config.toml
cutout = 0.25
vocab_size = 30
encoder_norm = "layernorm"
encoder_head_dim = 16
encoder_drop_path = 0.1
text_encoder_causal = false
text_encoder_norm = "layernorm"
text_encoder_activation = "squared_relu"
text_encoder_mlp_ratio = 6
text_encoder_inner_norm = false
text_encoder_positions = "learned"
init = "lecun_normal"
lr = 0.0056
steps = 10200
lr_schedule = "cosine"
Rows from block 3 of the image encoder of a small contrastive image-text model, named by matrix and row number. Rows with one number belong to one neuron. Each number is 128 + 32 x the weight over its row's rms, rounded and kept within 0 to 255. All counts start at 0. Numbers have three digits each.
After each neuron's rows are labels from the 100 images, of 14848, where the neuron reaches its highest value: "patch colour" is the nearest of a few named colours to the mean colour under the peak. Only what is clearly more common there than usual is listed. The data: drawn human figures in many poses. In brackets: how many of the 100.
# fc1: MLP up (encoder.blocks.3.mlp.fc1.weight, 1152x192), inputs 0-191
# fc2: MLP down (encoder.blocks.3.mlp.fc2.weight, 192x1152, transposed), outputs 0-191

fc1.29:124086126111096146131134184075136181118121123092159094091108141080164189167092126115144122199104128117192145173167168126072080135152118095146196136102183109124127146109100136126175175126149147121134124090078161174146117116125142130078066115139180077119126097180093132146110147114115164100123184120083182077115083102096170086164138099082124151184175064101169133141115077140126118077154205120169076131161167120181116126106060128151118130142110109134151116124115164130128149108086130200107117072128198134102104128132113105132105193144094142095137143173141111099167077130100112155
fc2.29:105082144107151159140098168086169069099095084103148117155179207095139141157143125076187114144132198152168110188119197125036126114081096089079136124144112066149162057136157158163170177073107114144156156108069132104075150173142089135132127119093182134151135119101113135136153101144138083108113124139131080133152116094151137138100181115135131166121083166113125113122080215150086110116126174139172154114107122133144123145178139192094170144106128139135198128091117138108179115104106115143193163121137126120123156150126077109107105082106110151110153128058083109153171105110111119112
patch colour: grey (68)

fc1.549:162100152128128115134086118082103128164089165116105069117122073116148085134163184106046121136090136100127106110149151148152117082082162081104170117110136162083113139076140118168137159062108147123165171111172070116112118168085154130149206202150132139131117165155110055158154088128140125091117122118155129148147099152123209106088116088128148062140107141115118178147162125070176119055184172107146102112131135172124207152172143108143167135140165142192143118163136103113073146156111133135185142161136135154100119082145170133100086083079133114123115196170131114131137094090109131102
fc2.549:109127103076107150161147093162079162095111126117140119169078167119126159122124148139184139150089151045092125085118186111164132126095115099157131160086140074161060107112162102128118097127117181173113094126211131160152194084150133121118109131056160118164124151099152206092124121143107101161116110142062118125158148124182115138096146152152154171110091157167125175175109107239159148176075134144105141096113086143162095119147097101118119077171152118136111133111131135177148131129104113097101113176092196121115119140103150084168108186076141103157102071128130128120146144110106155061
patch colour: purple (30)

fc1.559:127109136124113106103152161166119103105142124112185138092116114131165158161117091122138178110167117157099193109132138114114092082099120109170142113179129107098144123123128183139124108137145148074094137136150148109134144130069085212133139126114068188120183182103107092155099073105212099113115158159097131136154167185154109184091120116193135076208142076106188105105155197156109054137147152103135092102064118146115076108171121136141127112089120142141094129173176106152099102110129121139166096159087148124116105146082148149126095116078169135115130164085113125061207128157079089134
fc2.559:169162094065147151162104127124119114161052115122139167133136065142095165104101165108044118166117176142124093132089180107114073161154142110121170143137100157177168124178155147155158098093141137168080092150113089149124146100131128162087096103128115136165143118144099138130148124145111172129106121129142171175127141104073116151147145137129128165105152101107112138091144155144073149105150112099160130164201127145148129130100110125099119136175208155118153170152127123100141076040105197121079087186081132124191149085102088136137089126094142155126145069113150050058121096067167172176
patch colour: brown (51)

fc1.520:091163131151201135137172180098114166159143165165139157083111139053092102119126127077151118135129110105165109134132134202114165156157072043160179148111139087071146124150129126128109111172089079153110144130087169115091146116115179100126119149111109080069090104100157127083134123123143072149097171143076162148125160060120125147098202086070117096125136149149116126135101147131132126146117095164118113103123131143092135137168092126133104102126153121128149169134146130084108164195172089124127159081196131150121076189116071186129110085073155154144158136199106157109145126117175083195
fc2.520:154114123128108118133148155155125139116130117134104166099130130110176136098049131177092086165155182101182198175142198133088161135128073092156090105143136147117099110067137110089130098121121138131020154096113163153094169116093118092108105110149121105144155116042096117146149136192128174097148113069176115147141115156071133082153162108107158143056122157048121119085173164116109146093184191122105120172123157112114083135139107092124083121157137098193178124185142110145091104164113130158141150126111168085081140106117135109139091178131156156124157116147168091141153166170145144094
patch colour: brown (59)

fc1.83:156115142143066139149103113157089173121083137092161128131090114072066160164133153162090148100181156094141158146105091133108104078172072113128144119094135094109133098131120155158167124133131095139126149103108099109154142110063106108185137136169131152107156160169128117124149160097143144096131163175130092167186168118153152168136112092160090119151186128097090157119094088222114119162141111114142139148077122084099116154150110068152099147145109135075135110177102087149156143082053104133206099143117149125107169178115171153156141177094140155195137129177084107155130016099137114077
fc2.83:103201116075064163127145193165195130102115102140107145130078133134144137222115101071157068141066119134053081162153101123161107105103127080154132100163102124090147151168116190103202170158093122077133085103097129169120142097128091147092148121124132135112101129131160113075100107092127088148114114146131128135108169118132137137122155139091110172127214142123112154139163164120192108155122129126065140113092099132182110162096166122174142145124165150151074117108140121157180136154122137169160091105094132124112149089128114147170119076138108066128122131071171168127160171189091066131
patch colour: black (57)

fc1.6:097156040117101113073168120144110101117153133156134122121088096127155127195154135166154087109160050096073154148084128111164098136122118173125145117137085088136116101102189160160046131090165129128125111079101156108125155172158155164100164147115134144136171163217054151194167165093055120157117128095107113108125174106152142108127182108184153133152164118066126118109082132103132131075132183150174137128147096196113139127131141105118153148184100097122129135124134126127126141126127095210125132137121149112134110075088102153138093068171139094094128097121120125208183114142154141093
fc2.6:106168093141122123159140145097148161136112168123125163084120174146117106124098115112149105161176125110115161127111107122115148124097068126192144042148120102144122134152224108139114013101135106133151117103117117125189097157151110101158153122158112148133146084142100172131142182120061104156153138161074135166094165122108096133101130099073089085153120115104158028134157154101180126144110143134131126138077188055097153191102140155119174159116168174140083179130151157142072094188160134103108076145166139159134173136139091111121099136116136079129115105164139130139054134083154096150
patch colour: yellow (91)

fc1.114:118120137118129122111174116122173138152133165100164089094158169156110128139105198156174163180118138197146152082113094115108112142145123123093112166151141153127192119174136156137134102086165114184127132146027132072116098137124128125172140106159130142121084129138087136135117148188087129193124127090100116170169145150119166125101092086061189162128135162181111112071129094036092115154167135098150082133126121107184139124162114097135111132174089079045105100148070156160147160109144064117148189125120105142091128105134095109105095106115130153100179121163092085157178107123056117109
fc2.114:128167124131167084131101131104116126156102151157146168108135156211091185152147082086149164139127082106157105194092097166164178160106117072146121139131149157132138139133163090157160062128124114139156114122148047053132139101154054140091136111171146131086115165101095116060095162110154102139126141130182172101147168079128138077151121163156125113140111100121104137176133121140098137085121147168103097112161050068133067160121157129136192108134158127092140176091114191155130107139123125162130073137081131120116129195128153124111157122174147094095128120235138130087106139073090115139
patch colour: grey (95)

fc1.459:144150160124157150137098096106172163158150131183090184151157117134132117116137060133115130166152145158090191066126077115151143140090142125113093113140106219154095082180086171191145105125155115135150057127141144197066096108140132124150072107053082201060133132153114145093113116145097162100113103097160137138143108119125116152149143048121139168141101050099132114170125098162175147114138181115105116167133098105143102130119108138125085149154124150137156104144118124134084099154142137132146072211200106094094075075062102108161114152132172095134125120101134159131142141135173120146
fc2.459:100123113160102146086123131125169132149118150159174131115162110087155135159140126124098121101142116157201130099166102132100121126121166085084077091163144069075170156102186120101146164139163185124095113084164090176137107111115156127108098166113135111195108137216110121126131120112113125148108134181127188193112112140125130161194133134134082118052100146154116131080129148119114126174102167181114084167146149145150145154150077135085140102132093119062146131076133064128074166168067040142144102037158102169114150176129094126102165121156122126138121166108145123125085085161103127190
patch colour: yellow (43); orange (37)

fc1.255:135142099119114117154155065175173117091110112174144052128121050138187133169112144123178115112145133156092127099108156171089208125136149161136153140110156151085051137135120124116164143080188081119042123112164160091113103111135136141148124141172098171125119157075129067182120072138139135180145117148134145159173131125176154078111147188106112168059131145122116161117094125134122093109129115146148137049137146138185154068093139089142118116156143144172133180142138140066155095141109078095024175103148112104099157089103145142097168147122095158122111155137129143139151141135075139124
fc2.255:082117127136103100100104131093167142122129081145128141170111169131104112106170131124121151090083180102154080161124089141111106072146088139147153152075132160189097113108140123148107181146054150113092194100114087086124098137147124125075132160094118149154167172137099083127157134063102125170102111118130145087112161119100121106125104130112088183167137108122100190157149156157163159096146178108138065141198116214118101119152118128187150172095192119124107148086185173114165175126194156115089092118065132136186119125120161072154104078096128126116173106129109146164117138147150190061
patch colour: purple (83)

fc1.450:123135114158113138132083085184133137122146138097080081099118104093133149115131107160107120136099207091088047126162095113170149135155153121119098127176170128105084122075121161153178167151056096137126153167125091158140108124143140079138139126101095111103103088117124134129133101118146140059097113156185126088123115108167082133147157152092124187144203127168166160145155119166125106091102080124107226090102204145089135126163068153122100204160103130138089195137106110141133139083194140093129155100167100124116156140110129137137133130081168125202083178157116081155123136087125172092
fc2.450:092161049123124215153135179089139118106123050142142142119141106167090119110127055127131112135129105166167152118104076192167128122133094150108205115140080072165142169202130128107137105123121135101144099104166092121108117167126170154064122099079156209171142156122095120144151101159123101100106187094112095110096147114129138084147117111123159101059113065152153189136153121117106097133149064142128080154127151173160206151144130167089098080127135114171149099083149113151112066166057120117129147103122159150109174117142142126163109168155108107145123133087111171153165102157146150133
patch colour: pink (39)

fc1.34:159145126150185150119145121088124197150096124074119139104138129077080115162094137141056132140179152094176116103167141150114121110114101080087120169083125107144088146140141156178163146076159142122176100166128161138070102154096133135172099098087123046113098092136095102130173115103079125066063103110178159169173105099137106162119118147152204142166127148170139130101148121156125071123123129160186152132143176079131151134110098143134160154142131131126112122142162115128119134116159083161041114111171173091073073094191132071126126144123104108088107180102143183085194132137121179150
fc2.34:146113128077089150122120109094132152090039123169127064167213155178082147169087145189086116103127094160149093130124188099163114149129144117127149123119173128157130083133170099098162180192151182055179117152118112126144091113136088124089111134146136145128136094116123113131115152166161077067129087143094165141159132075119108149132149180163114149114157118153075100117103067135096116099084158113087125158144124112141206139153133122076108089126160115162149132134112177092199184105120139159119119130161139121110100114141069107141101119165132173107093140096169114208085050100158127137
patch colour: brown (57)

fc1.192:144111112153146092125113080176096119155106137113110077137143112086159082172089166099134136085150135165083119143175130106075068125180121149171148155074116152108118117182126070117133204154156125148149178134149067122163130140113093087143165067108073148119146120140144153179124052159133119163137154083104152136097097116129113208136080147061146184043107183142174157089119109108137092122135140153170144112148110135094175134205108133116121169113139147120177061157097191097160113128164144127140169159100077113157099105085124149100096170104106102120139175129070099117130155109107126163
fc2.192:111155132180128135119165141117061136128132109155064120124126159150100114093130135082097105102110128091105102146074149150137118099139139096124102127148096142132122119132140169065102122112100132174188138104149176064177119081129196180133176125117097158106126105034170135164118116145135146195099169161112139103115094111123131127170083124126072094106046117098159146149158069143179162166080185122083119184095156119088091185155159146129135146130187135133056153114157113148158149182155118137099098150181067124105160118126131116174085151082078127128121189128144129101108138097203165095
patch colour: black (79)

fc1.46:143139143145134119114133088096165187067077100132099119130131093128114150088162113132099146138091169176122091101159167178150136151095147163170185185075127145105151071099077121075106127095142219154102182136088104176101098102211106147125161110140132109145104170149164148115110120081095119089110134061114155146102085162086148170112130119127052081192128090070084075095168082108091123152151159179128100128140144142108156109145173098186164149130135146116171102164112119100136096124102157119130134103140116126115087182160159130092121123144129170106152110171186126191141077155089159110
fc2.46:110099134134147169170112126094120164179110144107141101138120140130158156181119106111144084127145151112178171118129072113107154148125137134084141107089080177102080126123138140103111111140175094166140129143119151096187114135074147130103110131086217127150096156148164102114058102090132081100120127173129137148114166136156132069122117140164150133100145109208124173144185076129153113119115219036138175126146145197158130108082126179163107172131124101114159140082131098146172136139098055149101136100085134160136096110111183113117127115129170187139119108161058131179115094069076055111
patch colour: black (54)

fc1.139:182119106135127116123147132128144086128120148107168152128126117087095119119166211176060097141110149096178160106129112137128138109105150066160095170083111131104124138161135086163193147101133105132177166139159103169091128179162147173133093084093102180179145134124100118147120056174171121097112089173137156149197060080120126090073132115118152118153134165174146124110093137112144109114119106133227164139125118098126124100135144140158095141144137154049137143101128105109179125174128108149122112062113123143142102136088066140151071171087147082070063090117165096076152146162112143193
fc2.139:179146139187136089163112107118153091056073109109075112195132160105153139171165138151146121132073155132150076129085127097127125143126141111133129132099120129101145111134161116151137138093135082129093141141109089128095110172096080073146185139136105072201159129141067105130124160143121104073100089113102132193112126078096126093156103128145189125131148180186157140117132123137103151158141184142114134114181113061155164127174118150071153205147083108111134075173178148139165191096174041166127182095131127090084134152123102081134118117187112119159131178103145135109101118093182122114
patch colour: pink (28)

fc1.334:205080081083156130118110139098090140080112138143169127126138127088081155161095128148138120138045106136157163085168211083124155169085128095119120096076161104120085126166174090141147116106158156119163116071116111117105203168169123108110149119122166107168101082135113102127148074088115118094104098108068189114127119089175143110110140145123118158088204183115148116098131081152111159081127139155193177172113086126135148163152136103133089167141168191118171151088166103108153115094140130127128143071139164160152109155127094112184091150117108167135138079168184118136124079114114103188
fc2.334:205133101119104160159138136083118099092120124147110132154037170140182183191137188110110148109142184170145120118116160087084171131124125076165084093087196172129134099141163112146109143120123077162148155128131120165118201162120071073107175122100156086160130072178114105129122164161100150105115086115133148112147145087164088128063174130128166107045093158178128156051131142118149096142146134121203076122089153139089110097109095138100125159134128151125127136103155146146150147111082084155155196131087076092144140139125125103124127164168137113090101129109103120115108065165113120156
patch colour: grey (67)

fc1.547:171111131124077134088118114124173167112128118090186082185107105171146105174141115095168075100085117179143212094092114126142129123147146145188080082098112116137168137144136162129081199108154183096076116051105121141073084122100122112121139110124098139123113103118137160130177162153136105165129135126118087148156156102112145104109072085105067093101163165150134137099161121100098146105088083125113127165194128106131196161091098208132083094148157124178137151134146079158111103129193086105139114124135141098156121122082114178120105176164109097199151157047131151126136174161127134128
fc2.547:144105161163101143138121061169111091181143078140177135093114133104129085132174173191123191155162095171110168176109050094150162138146169097096136145129149155112152106120094128133125142104118104106170093116155143163175148090157091107130128152069133178130063021155126122101119145174162118157102173116097140120141124134127214178135116125144139095018153111131138128113089147049144123121129134136159145094145152123103151116124049112160135154155122160164093117151169128088140168153098138098162114152109111133121078067112064153134103092176107053131134114165152111101148122104117113126
patch colour: purple (32)

fc1.298:162101112122167055125125084082115099126159096096103138139106095144166196116159139140136168098132143123118163106175144163057154143109109072142103195093171142110126090097103162141114137076111066117098092196113128164111168120111104116173124140149092159062173115168057110175132153107167100136095086113138151140118179148189178097151166123110109119139119095115158169135147140118123095207088131125169105116184114143058123138152114084107040138150108106134130138124191184093149134118070090131160132169143128151157083123115104123137121136124132098227175140057124120132137151153124157135
fc2.298:119138107139146077173148084165111117136163131133134155126131104165163129129131043140147116144175159127139106101153140195114133152144093113156080100080171152156121161126103191149093144000138118116102129135073139150113138182140118145152159136146157106083216197131112124140170161148100083099063106134084142165067132137153147084150088109122121153084073141142177177124148156164134122107094113154119089129148184130140122114111134115133137104128128122134153079145097150075147085189066062128123138137114079133106021125131143161102136178141137140167126088073141151124153147082131147100
patch colour: pink (55)

fc1.240:169125128151113117117108106069125134129238139108173096104146147138096143153087118148167079165121092154120146119112150139136117125084124160155141092142114104117092131092080146108113144109148061125131078104170109135091122150104136080127140127071187091140165128165132133107151128104135038135104109086122136167162106089194149087135164127118210141167184084120135120056107074129136166071131117130144104146129118075138107144146197136154173088124135120084123166163100186107129086117093147124108140143114134127113092096119119128098171195136140121119189147135244104117098134203197130144
fc2.240:118141165134137183107050161098163079112142103140108087141142099097086113160157179220136184162155162078153084125132143173175126161169088133140130150137112159158073133158149171171110176099055112157195133169132159112115161135105083128137170111195059118107137075089145163112134096124135162137074124150120133124117093098143109107090180088162084141141174158110160063121175154165162101145107098141179106141134118092200115080091083125101159110108171151106111128089087068101092198142177125129118106137119131086135132148161111119158077140143113118093121094151101123149099123112109121082
patch colour: pink (59)

fc1.609:145096100082102164159139188099111171121132142190134082105183092118117197146098182137083118134058117135147097093160148160088185097136089081091129125109152064178100131188164133142172128101109133156138101125085137105091175151169149138133117119124163120112090063131184055126134084146089135093144116091103138141161109091152098147017137113133144185109150137093063109210147151193132156084143126146165136118104122113133125103148107082190120166128152116107139144133118144132123124105113143069198168149113204175114118142089103147131092165119151155084106127136147119121163117144155107116
fc2.609:204166181141147124164107090122106123060140102091166131130116110122115121153097165166084097066191164161132172109084155106138156149070138113080128112111150153112159117057130069178143114084119065163149155146148138122104165123128075106153105096163146133112138082147157149092127096143102077145116120116112118129160098154148115073140168098151123120140077133168143162042128112106105111140125142096182135137099134170134118172102136091039160172132068178119161105172086138143124138095186112167106128147165115139126154189166105109147107103174119159135035114077160196154111137159154140103
patch colour: grey (73)

fc1.302:145152118120123105130107128117125163179146107134129121123135119074088122117118075159195055155132129145156138130117108125099067135135109110142105188104126088166199049097084116135050110120076097064178152096092165156124218159159123204082111157107137115094126123127188147176146157096122147163154151128121183123173110146123161138124146067116150093115139080136131059124120080136124094098118176212132093148167191117141090168150148077094158087184102162166147118096090143125109162149133115121159156135080107125079111168122183114117100103138144114109156123115086118128143112170111121187
fc2.302:034125173095103140136111127158100160144141102164097103086180120168142136121124122157117120161102167117091122147161129119114135119179174097150176111107118165160158052139125114143161161140108179138117153163070146103098126149083190117119124131148147141095081155135119177149091181114135176127079149065150167153162160120175073096103168114126138150099137204121185061071153118101146172178111075132165087107091123087131133102154132096153148093116149100182160155074132110145169090088138120138100180124098177110166090103188117087140137157084165088112084092164118113157110113097105071073
patch colour: brown (63)

fc1.248:170134107126107115131112070134060123065116120200142095093090093079140109156134113074173137155113145193092136130097183106141159061151088138150162085062150133087106186160148169182124143167107109109145129083208110105129084079146137142182062144130105133102147125114141154141184123114141125184142072158107112166154144153095124070119147114123134132101156125116114127117130125119080144115119188167233140125140158158138115082084133116109174095141156128169130146115060165050180142151102122158091157098124087121138101101121084157078129118115137160113166124147131193127167140125088138097
fc2.248:161097151119135076088076172106150114131097139134172156123119140135176136139208124117132135116167143124095096157140152117143194066135108141138081154127165118163106123133142180162081153127116097072084184107193106107057083131127152119095122126123032190131160097122141119080153147140076120152115142088141122140084112099160102110114179129191101128108162090169098117160171139154153136117100143074097074138125120215111155165120110152166166151087189195130103133103159162051143139109146155094083070091139136137124125155160137135170142059109086109064108120128114156129135145117084134157
patch colour: purple (87)

fc1.491:175111083087139129150128124115130088144126193140102149136129088148115115167156143109121185160163188149147153110194152104135125140144109152083120096124146079111124056133057131125140163092131139169124153161103148032142065103122115071077132084121121133163086115144117160160130155095120173124109150107130147149116126090151232093137068177079123119081139137114131110116113110183117123096170055111136172147107194142121192109088150097139121128164163088184179131135081173127114128167180112124049068114124167082082127109161162084138162167163128120113148130111149100114153088127152110125
fc2.491:121103107098149107100139128124118098154153172106112141094086131088040121125128155178115164120134189153097094081109161150128136205146122110075085151156141130149117143116121096108087222104154114096151169151101159079122159149150133117121107095108118109140184096138071172074153102088104089128074097165125166152118160138198176074144087135120134103164172123169151115169069122182152091147114131097162098087137141092152123102123162129162149128105091145132154117090104133135080128102130159123133105187057153133135191162082170095170155169142142158156120105039189095129151170068132137099
patch colour: grey (61)

fc1.346:160137152131133097169116112137185111099097204067120121118143140116130161137083160146130118139150121118104141079136073190125117113142141094119060170120096156122109127126138075153156105160178155177164087174095122115073133113155053183203145143143117162162117124168086147095107161153093112161106063138113106139114173127096133120159129127089201132170203112155184117120140111095080133074142112160111131089115085148176132069153101117157094151143123081113143159093119149120126110106108037167153186122128139145068066081120088169137167197109162171107141157138092115151150118132091133099
fc2.346:147194136148160119086071173099112159107126177147113165091170185220134119092181113092140143150096110104129136173141094141133168152146108083076131084122143135151139096139139131104121079131093095171103093112133069121133121108117113121134099122112146155066144142106109128080142105097163077114119158158129153096191158097120177165178138157136146073151131108081168107159152154067151137130149112146092043178102091168079105162151151083059172120126176111114113194107088147112139164200106131118118106103080147120104141131126139132164171114168079155063177151163142156138131144073077129169
patch colour: grey (77)

fc1.223:109031138171104112147109158109103180187120130155100130074089136065144138098151151131130111109180153137067148083128080106137090095133103199166110095107143119162091115134106159126211104138102136144034145085085139106094120132156105110152106122139156145118184092121116151147149088089096126107129116142131202160126137122150153142187143123173148118142153100147126146133187129126117150168144108172124126125099124137205118134147046083121153119114163110138115144163118097205164126077137170131169049166059140110130111122145107132108078116138091118105103167157128167047122114180154162096
fc2.223:184104135155146200110182120082117138056105147069201137196165115136117101137121120136109123144094128140126143178147067126171119124089098169083126140125109093099124113173149108053186139087150158226172099178107097117088168106141155124226120096113113111133132171157162152164119119113149054165146103154149080164106170149131165141118102103118152090118168141146083092110092167132085191161128131108107098070172139113155116124137148137143145101117149144167126108092110126114142116095076141105088166111133136117073132102139139178166041138170106080088127142134140084108127138118144101107
patch colour: brown (66)

fc1.517:118139149145178123125124154110123170157113075107100172174173102082120141092106133116146109078110090169113123120132079090157134121156130071161146181100155141129115082116105172097096138133096133110179096132103069149117177133115146195095163175171094149091097095213116134135032131113110085118127134184079131127197098089221096093161120160098091138156128061137129174113111106150146188120142138120079121142102090122110096125101153132157094168113094129177119167170117104138146076161165134106205135153095142136099168091171137121130147137066165107152131074115121192158163124108153114139
fc2.517:151141157124152144167074138136145130066169108129104173199150088078132118121122157116093087158118085155098153152168104152079139084147098092092178091134134194145133121183123110160135167136155081089204130156172189171109128148196160177069143125096117163100086079136138116150195116129139097077073172116155140104132145091117080125164138086116109133093109044125157175103150157124105080162115118095077157157093133148132131222126125098087144099180079111159162117117072146182138139151092112141103128102125114135152120135164156118136126159049179121109116110112107110141098098119105148148
patch colour: yellow (54); orange (29)

fc1.585:140139094128123111179165063107083138069167087129130093115098115114136095180138115115138144128157128170093103129155112102140134142133097159142141137117091115102094130200138165130146168180128123134126124080187112126136108144124138149197112169134095146141172157092066162158159142143140074153120098151157101127140092111160157077165197109144155125097121148082141142142159119055105125128105218134229120136141105155168113103076080108077153139157124110185154082155061070075153097117080160142164167079123080117118091094134127071087133114092164175110136117136110159161161121141057178114
fc2.585:158091126101159077036100151104097057138066137146141137168130095172139113123161136108176076139157170137142103137147116133153140073151156109111075133143163163124118151118114121166165142091137106032119123156210099101081094133106138153105141133174094123107159082132165119116138097143086174156121137123160105161106129078171121127168137140147096114171158081130170108088175203175133150079157078078107094143120133172091146161072099067163192144072191184133148117084134157116145132117120128154095069063103147166197120143132135119121132127154086108114149165120129164125117167131130115132
patch colour: purple (96)

fc1.317:134190149100105156105155144114117096162173129088133160086105163134171162119109052105184102150152132126109088143161103102143147079112160170113061100110170193127145116149176156137137101125121073105159117137154133108073127059069207129152117065107146118118112104142111153054106129110153131179088109150101124104159128094149136093108159203115177084115190113072097109151096168166165081169142118124127115087166163162093137109153186112142147157152081094161133070121088142142127127112127151141075121176098123149170126099124091157166117135124065094122173204136109132160132122101187079125
fc2.317:106128121090165139112142125130197098151098144098177135121080126135213102129051170136122170154142109139116166121124127136106071154109123158161102126162117091138062137145096139098087173124158177093078105136163123143112133185107125121177132105139145182165118152140172116133120111121116133120197140119122122098131092164128132124105120107149131137171169081172138195087188173090207134030113130143111152110116120167133142181117124145120091158128122093093081132128171079104136133105120128073109082173135064148062100114076140163088147201159157146174080106149140118073105079151065153111
patch colour: black (31)

fc1.184:107113130164118119112099091109129169120117162155147146138152160161164187119132113169119169112090199098118127110196147089127080114134150091122095109139044133170084125095143099161138139080086096079147116076138154075152186116108085160109112137062080119182088169121217117125110139100101092166085166146073124158133094100101165101075155091162109101117099158152078122131116141151108131140132059102129175095144136133128114151126111175146130165128087120144168145166181096173140198122152152140103144109164095086200174122200083126125166176107130172169092117104172134153138098102094124112
fc2.184:139131144121119118137106182087159090083066087110113124119142182178093113091111126121099169154163138134135115127132139180158130136084066174153154179110106120160168103143150113160124176147075187128131100179136103150107161181128142134132152112092217145131148148151121109134103115161186089121123192151080139153139157110141082099140119124085130114130138141071167135102142115111106065110109079141104097134153133117136050135116131186144138098116080152092144083110130130106126085115134114082179165152074067149129067082092102186181164117149090197089099089132133131165144158144171181032
patch colour: black (27)

fc1.507:088203086133111148129125115156114076123128088168163073103126071103174145171153079178122181070131104115056128115121144135146149163108101155115076133098136161103163092191120134144095184088180188144082103084120142135084145152174111115093144159109171111136128139127116096171154141091081105148102070167157159133084153123168135109099197050149111168170162073153115099124062105132140132082148163109179161098184134133092117125118169102113092113144092143073071134131099148119130125153170087218125122165118184153136114134173129158122150116151134135090075130119156134123160112164109144116
fc2.507:034164067174118117180149186138138126121137147062160138100132129186080083112139123109114142126153128117115118108107083128136176137134096173101133090053107125199176175134097120157116093110130134132132160079094170108149117125166130136112139134103145140150121133147150051158123131056106145120145108135135163169144188099144112098104159120133134135108120058095076108128113149099155156098097190164097137142107157078080130189112164119131122153107110183119083198148121176144132161151169131129123106153196093160207139117120132126199103072141141146080112142108119132073076075086157087155
patch colour: yellow (79)

fc1.342:137144138135171077103105117142154128114096099167168132054137172116099159124125106139148142119174116160121095159134083112091093154038175137070102155190101199120175112109128120109127108181115173154144117094076157062135061105101131142126144054107135117128144103162078170121193169149128126141154090128086151140096141128115148104101109119132183148085079143128179130182122118080181150135132111138090164195127120138161170104157128151100181105176150135132153113134084049107181102142159121110132064146145082125092186138117085155161130095130094153151118130130147201092108128173125157071
fc2.342:130118120184170171227135108156057090099176164174130150137102044108140148133116113125200068097144112091162119103178131118116124172117091194127137130125134160082111101193110118111105055118200112105104065084140136185137133108157180137109079115144158088116118170143105105124135136129144121117082095094138166131160110171149119167132115104138121061124132160044164177112123128163137132077134089069105111098137079081133075160119112113112150164171105085148087120094152123155153111101139173119124089140190138120143178117110140120115151181155163181140111107112157118141081165131138126156
patch colour: brown (50)

fc1.286:202090152173125089141133059102128102089178143085098131128141144088104216137106139119160162125205151144095108109112142115143119117127062123135082107095141135149109110087094154153102089130160137147103104118177165136127095131097116157173117124136090077200069138118145117059150119076166126148106122082155100125109169107078147097074149129177172086122107114124119145106109158168168112101173162135156193137069114111102094127086095081130150141142128183131116115137166149101074149145083178146089155103120100138203195122095085156145135144173131179079159179152167088146132164121095157158
fc2.286:111126124189172070144154128149163100138117100105172123156136071126175102175138170160133186137161111136129094162120104167150164103145141156125092160069136126089186194145123196077108075116095132085144150186106163097144152175173129092106107113130142129150051134143150086071141067109056142182119123134107145131096162060160110146172178179171078144118154172136139081133155059147178109128084134117159157100124099132130142136157070086085118170106129160133135121114085156150158106116174089130102121075137100139121116147150141103129086132090149112098165102106135106159133131052098156066
patch colour: purple (27)

fc1.432:148143118100107131135048092122094141055133133185106121087110086121108104133089091080149170185116129166094170089110129148164112156121070191142130135151063088152143150112124127135127068112152098150129141060152082113122172084096155181142117081103117144134125151104175111134142101167137071157071090182113092131088095130129141057135199144120135172085153110143111111147144110099129160169121131198211113117146160138139140132200086144105084118200167104111134092128155192096154159130154130097076141121127157135146134069106134145117137133099085147150172153128134122176206150116104164156
fc2.432:176123151047146131107156118155078106133136174139160164155155217132163083168177153090160160097153196125078086130138133115134178093129122086169150144153119119094130121155152144187096103161101099122142179182112095112131090090136133096100127075125103112164137150054109075113092100142099118153161125122114125111092126105177132127131058159161111206132107149091115107125139160158076097081089148102176115152124091163075071125100123104162089139151167148142105166110139125138125099141167178170066131164101144105185135183180090110160044165103100145125151125094124135116103136100101180108
patch colour: purple (49)